python train.py --model="self-supervised image encoder" --dataset="views of escape-time and Newton fractals" --train_examples=145000 --image_size=32 --crop_scale_min=0.2 --horizontal_flip=true --color_jitter=0.4 --cutout=0.25 --method="byol" --arch="resnet" --norm="batchnorm" --activation="relu" --depths=[2, 2, 6, 2] --kernel_size=3 --stem="single" --avg_pool_shortcut=false --widths=[48, 96, 192, 384] --projector_hidden=1024 --projector_out=128 --projector_hidden_layers=1 --target_momentum=0.996 --init="orthogonal" --residual_init="zero_last" --optimizer="soap" --beta2=0.95 --lr=0.0021 --beta1=0.9 --shampoo_beta=0.95 --eps=1e-08 --precondition_frequency=32 --max_precond_dim=1536 --merge_dims=true --one_sided=true --adamw_lr_other_params=0.002 --grad_clip=1.0 --steps=6900 --batch_size=128 --epochs=6.1 --lr_schedule="linear" --final_lr_fraction=0 --warmup_steps=340 --weight_decay=0.09 --adamw_weight_decay_other_params=0.05
Rows from block 9 of a small self-supervised image encoder, named by matrix and row number. Rows with one number belong to one channel. Each number is 500 + 50 x the weight over its row's rms, rounded and kept within 0 to 999. All counts start at 0. Numbers have three digits each.
After each channel's rows are labels from the 100 images, of 14976, where the channel reaches its highest value: "strongest on" is what is common among them. Only what is clearly more common there than usual is listed. The data: views of escape-time and Newton fractals.
# convs0: first 3x3 conv (model.blocks.9.convs.0.weight, 192x192x3x3, each kernel summed), inputs 128-191
# convs1: second 3x3 conv (model.blocks.9.convs.1.weight, 192x192x3x3, transposed, each kernel summed), outputs 128-191

convs0.106:540511493506460515535473633441511494553530493456593629491439553452473579436499483446501469407584410485423418457655531425500468456548502486472479591483517490512492416444461541421488446461447523
convs1.106:410559518512558489424476555466466539516577589580485512452505542589556464462592549448484600553476560534388413557442496490556450457378490464581602554500516517462579488467499591438495490532459532
strongest on: grey; cool

convs0.99:515533476544482525492572540507493436474476470537599474471449494451500510490499542485596577436483447495486467511482454498540487467428568494494511489464547480513440534546408479498513489528480480
convs1.99:460498462436487482493508568500517405561470482542503564496468374469405563498496531524438545507493446590413575504584417498485517479555511491472539461553525449415544437496487538498567538525474464
strongest on: grey

convs0.188:600531471593515524464573517429427568569522472594475640352497629539510472442421509473556522526447434562447467535490506531435457463569486426500451366383552455478525459545518509521538486528483465
convs1.188:512487493469504512451499553464523500478478512546530415542558503525513451487531558545544498493451518536481545560489451539510652384552454566568569392512414445501497499506569413516448510493578527
strongest on: vivid; tricorn; pastel

convs0.62:497536467518569502593538522587557440495486455503427475546525450471472444533449380505468398518510466543575556575620484522457471434407530461485474409512481516454401544558539385483464566366561405
convs1.62:547487437491575459440486495525528538544431420492538454530402534439469527416475503546505471581429529479573482446470564480496532516528520598548515485535504350522561504442457489476489528493481516
strongest on: pastel; Julia set

convs0.80:430477553438456460537518505531492468399487500507569455337361509483470438545474455449457506538480491444423419476407559451517509408490518512451571526515463480437511562511554481426456529469503465
convs1.80:530421530471452551529440469429479444556522473449477450553612494449531518522529514471636578569518415532520375435587501471470531502524483534510506524511517512404422448451477470518507549474542479
strongest on: vivid

convs0.119:566522444487496513518548507473553537453454433503455470554556483529503540505448503560523455536493589606618560495509496388531482557451559574514543316410537542467460515493599432481496509468521488
convs1.119:434550531471511423457528436565426477585603463607502471500397493489554502498441470593504561463484481446551458521474467498541473591504460446531558463492546425480550558489515492530433491517427556
strongest on: pastel; tricorn; burning ship

convs0.24:537536407581505458497453525421405380476502494434520476460444522441540524433537412530537487508474390477533457491470459437393401507478528445475439506432548461483386519503432459469516431465454432
convs1.24:464611488496560496552488469499511567568465577442502509506534534552516488527443488619549433496422596539494521521463525471564478496407483568538420458580498437522551559530504441539484490438531556
strongest on: pastel; tricorn

convs0.111:506491433590554469470479532490486478470444491538356487498498562509403445481483482543477454471547504576460465514427485439472452530580439548482512366476540535449542464475522453415453491491468466
convs1.111:494510575515563479540532485487516496598481452548538490534497553489512474554470489586551473527413446445510475522453408541503482526469487563545556392508549435535614456476430497558384522455428490
strongest on: vivid; pastel

convs0.14:583438548437453480532466517490485396496495506360488518460468535470497465492484446472397470465466406407502462457580533475451457523514512474522497456496494578558562466482564487479506465499513550
convs1.14:451523501570587462440515514469548513485525479541511498476411469507585488482475478529523527451577515449492504449390438517514491544447416497527562458446438567634533499525466439424446483476473511
strongest on: pastel

convs0.129:460422498538556594498522504472422401548507545475549494439464426388474517372487604441479550514432393506497431523457494523610476521433539432469497535503487429487461446499515488505475413606485422
convs1.129:525454496529516460437491572601535372451429521555494595414372457528434478477519462589457441454555471528445546491539438496621464471489526395485492480608471513521565533579595453537491513467447553
strongest on: pastel; grey

convs0.90:376421496432530565508416467450484544440429619444517482483454506484485485435479575446468502455510557482536491491463521454555438430520519450470527532446479535533514503479498514421442472523487507
convs1.90:504456497458494526465460430521459516528452581460546483545526530471490549486554582489577532549499567428522394512585405525524467506457452472529461510498505500547498558427452472559480553504460363
strongest on: vivid

convs0.50:424481510511385477516476432539474453514479465465461415423477464424457485463495477471490509575488536470434443411399433539414513426508569361567473521614413461489514417465496468550461443436505571
convs1.50:459447528574427493535491515519407521525573659420492547424519500628479555433588528506496533518523470535421523451547489490514584521390490430505511458489491487529449414530557465484551502547490488
strongest on: grey; cool

convs0.55:511508606477521446504437432489433515451469370480599489442481458429477485416428482462450496551429453388451469494513503476521462568504524467516520582480445535543460639458474503537534477519572492
convs1.55:503434495434495528553452476465470462474535539433455458575543575463500486497505470508673507549483468602513460494518612452489516528506452508559526462509424517466429461425474493540566511399510427
strongest on: vivid

convs0.184:517560491480492554489535519473501468471474488541567508385427475439498543488502553511548552480518446493506460501470469492505509470441559492476538470469519481517472539514409524481525472542490471
convs1.184:444519501503502498456486592528525503582452458565542498463482360505440570516469504544422489461471520573447599531520374451462525473532468479500562477529545447397562458537488435491507487502483467
strongest on: grey; Julia set

convs0.83:555471459524676439496522532335515504532493527518457546390494501519468497395497431557506404517542504535459510575521503461370415509523489513469505361480508521517441464462515484479447501514500513
convs1.83:445584539483401561557495517477378569505552454496519447514491525532467446532445491552553386427483525551531547542399438576450565480500483574541518502507397415537470535550455426569531501518496504
strongest on: tricorn; warm

convs0.161:435487546522420483509581527434408509403437572590513491515504483452460478447388512518561520442523434557450515451542514369540388448483576442419496596402526497401423539486507470537499460416521397
convs1.161:475538549513577598422480471546509526545543559519433428444548500541552449471517490483480539479569553502485477548482525549495547412519564534500497471481531434529473594596482443501519606491551513
strongest on: pastel; Mandelbrot set

convs0.142:467428558534522513541462564518484522423434466385378464514548482500556570531398530523504527475539455594501557505545530421502420482450545547449480440507551549496479510449564503500397459504542487
convs1.142:490434498489473556456526564482563366453474509456479474529511521515514560460501478597610445541493588544501549421546489524475527634487603493411548520512507438501502551533519506509519461493448507
strongest on: vivid; tricorn

convs0.154:444427399416438529475409566519576473581472562487516426433464435468448462468457492493453483498492559403448449459497594487444491418431535566508483493495522490469458433450434464425501464412466403
convs1.154:518573459507513485573485487492526498579464491519451463548456530525522485618445516539443399541474578406490546533456543524459447495534500553519479488457516454550564498559565590388496463465596488
strongest on: pastel; Julia set

convs0.117:449587422472474420506447459440488524526485473500549494428459491494480428448456467519514489521511478476468444530454509452466397434505428509463472544436438546414474514501356587441471443478485469
convs1.117:448463528541505536492483522602562484418572533589451504457519548523551501550477494543499484415552537430544456627517536622551454515491497510418459538493542428555483481542366511536502442480591489
strongest on: tricorn; pastel

convs0.1:563434621565507457478595451579524517496417479517431479538508467542372438485462523554509545502473451588459479525447502424467427470450572524506446502545515486467548540494538482534490409391510525
convs1.1:459361403456503591492500545487494553487440486492489478554567582426520452547465472529587475474458453495498478544524552490441536454496526504446450583500492434487448464469430497563502532412581418
strongest on: vivid

convs0.82:460589454508488580505371501515482494606498610521510465439443486449545497438534571511495570374547475544504464495528481511476531456468616543479472538478554481514477506396330471439459515535485443
convs1.82:482420471469505507562489443527502473510498587487520488518532587427501435453432481551629541562541490469508445423474487484506545465483426425600503448471506537500426480436517525602541490416498477
strongest on: vivid; pastel

convs0.8:468469450440499438516522459508462436438555426449438518598450480489487522398503444481439438507491499553493500489460477469524460502540482451531444456514540511498450533505461453481548465392502478
convs1.8:399495529501402478641537504537452513560528447485543464620501457473470544614508437568504415456451485541500508500598503440452474501477510439539498565527488449478515480560529534477418513498549492
strongest on: pastel; tricorn

convs0.57:523504480478517452413430523399489460539518499499481587448466555413438570457491497569448351550516557496558479522525526547430406466473405503496474365499479517543430409498468526496473452537427520
convs1.57:514509548524619470525505447514488566490528509548486462521548571476509474463459496569488522475523475447547587573404486494565528518522453525526425417556492434543631525504539402538412473523491506
strongest on: vivid; cool; tricorn

convs0.70:519524540500468491473544516546501534407471524516532467435467477444476519530539499464570552499512480481523431512466412512509520443466534508545432547454526499529524539551395482506500450519510501
convs1.70:470542495511467458523519471515534462617499443483491537499480418419465515445463556438417508452547532544412582492522388453476571505542503476476484540520596464489484481477475487379536556526457463
strongest on: grey; Julia set

convs0.126:451469478447438503508476434538493526439470380473572432545524521496589471502510502508502436493557556495609498537405577499559532607458555575529513470430482474462411566488525494456431471560534459
convs1.126:426571507488486465436487438522396470503576437623505519468436530524595500480568470479455533522510477512523479522473580543538460550433564481474580433569520457549553458525535499524455400431417492
strongest on: grey; pastel; Mandelbrot set

convs0.34:549557470468477522468547485480595435509510441521532450413438425524486493444524520509533438511520515443499498492392485423446500471456502487491515408459500467491457509458415486491458422448486475
convs1.34:526521550565556523548500581479520565605473451542539537558478445493518517508502450484452424485475546535497581539499408500569576462568431545497550465543514422545539496508429495397433540563453485
strongest on: pastel; tricorn

convs0.176:497541495527534575460519554464431531573505432507472459466518490496445528586431403454544561529516524387484485513466528502523528479494506491420463516537564485479581519523452558459369471574489494
convs1.176:568417463491524553514536467467492447558533529494468539481539479422550513514468514499485379513599500544471513504515414480534519513515627397393493486513446487482425599503459450512533523479531503
strongest on: grey

convs0.93:478477485420400438491465447447504534537506472491404493432478457479478433424537575448482489498477399530491526412493471466521509462500555452484539484505467538504508412482419423493477467478484449
convs1.93:518527460440495458476479516463498444501398492445508487505478431474438576376465504560475585556462524507472512369445598411479514404568519591538519507579533504520604544507602476526482543496447426
strongest on: pastel; grey

convs0.29:469481481450243543556530489458482476419488379440567547446456487399509477436515480371518497435479547459450464421514524514556478517467550447464507503501513500549536507487524523501548465533486529
convs1.29:467471515488329537596508526541438507480540504425547468490539512573428540462546508457521521488534481529394527422618482489508488512406413471560583648519533498451535407528509455548554510472591460
strongest on: grey; tricorn

convs0.158:474548545449369454589530570431452547463484593402540516542533509439558473483474540496577559482567516581601523414558573464530544534520587497482455685493548577466477397591493495488568427545540497
convs1.158:526567483507471610491555524568564508516523510491439452485578585493495533411496424563455507539537528521503450443540477583490520513482622516390484424541635497544433527486512535470656495473498564
strongest on: tricorn; Julia set

convs0.148:612415508505539490467503587534471451475477533508548623520455506450395573518507558537454569486515459560506507532613497413527516511411473440545579457450545452537407458438545500520473453452545526
convs1.148:418479497494499521451546488551491478535526414613491515361439481502561532484492464590463493465470572481445492510461439578531497526508551508532531524505455476547573483522517490513538410440527533
strongest on: pastel; Mandelbrot set; grey

convs0.92:541474488547489576494483475565467476503412553437528496475464495428421552477487656450513555440491406518496525429571464432533559524508562510526533558530460498500532478447514487513487450488477485
convs1.92:443444513551522497460464547541494482541550633532503535463508506441534543406541486488502491447512531506399541399530480487467448534405428380504521517487496482603494438557574536465562443523512590
strongest on: pastel; grey; Julia set

convs0.38:420475494541460426446511443611446459484471581494503492505456387561460526521496425536477477478499434544424480480485478516445566418520581448549469496462599441506394536476527395544510563393514458
convs1.38:491412510558515475515506462568466528503524603382493502595558422520409541461460590531539569554435537494435480489507478573523477354519501523557393453574529492476506471501481533523490667481491436
strongest on: vivid

convs0.13:518470508450558530482400500472437597501524473517489465527496464534463440439479451441463447487429530407427449511489498543533488511552556546477468488592405426414612542522462449487497539558513456
convs1.13:548429507501606433406495526506594465487543520523453511461539467527543440562497476461484451499539590486464480543433515553508460514499510574526510474457455479537489567543480467429387524459608448
strongest on: tricorn; pastel

convs0.170:447479550490408382486528471533490505430496466453436435539478417542481403505489466482435368489502533548512524461379459486532574396447536459489478352562451459501454472443527433562530438442562549
convs1.170:537486530526410524572515522515557447577477463441438410544496511522497488474505426498522459479511571492516453407547549552519535536511472615491569509561576382478453467500487596463539610438517535
strongest on: pastel; tricorn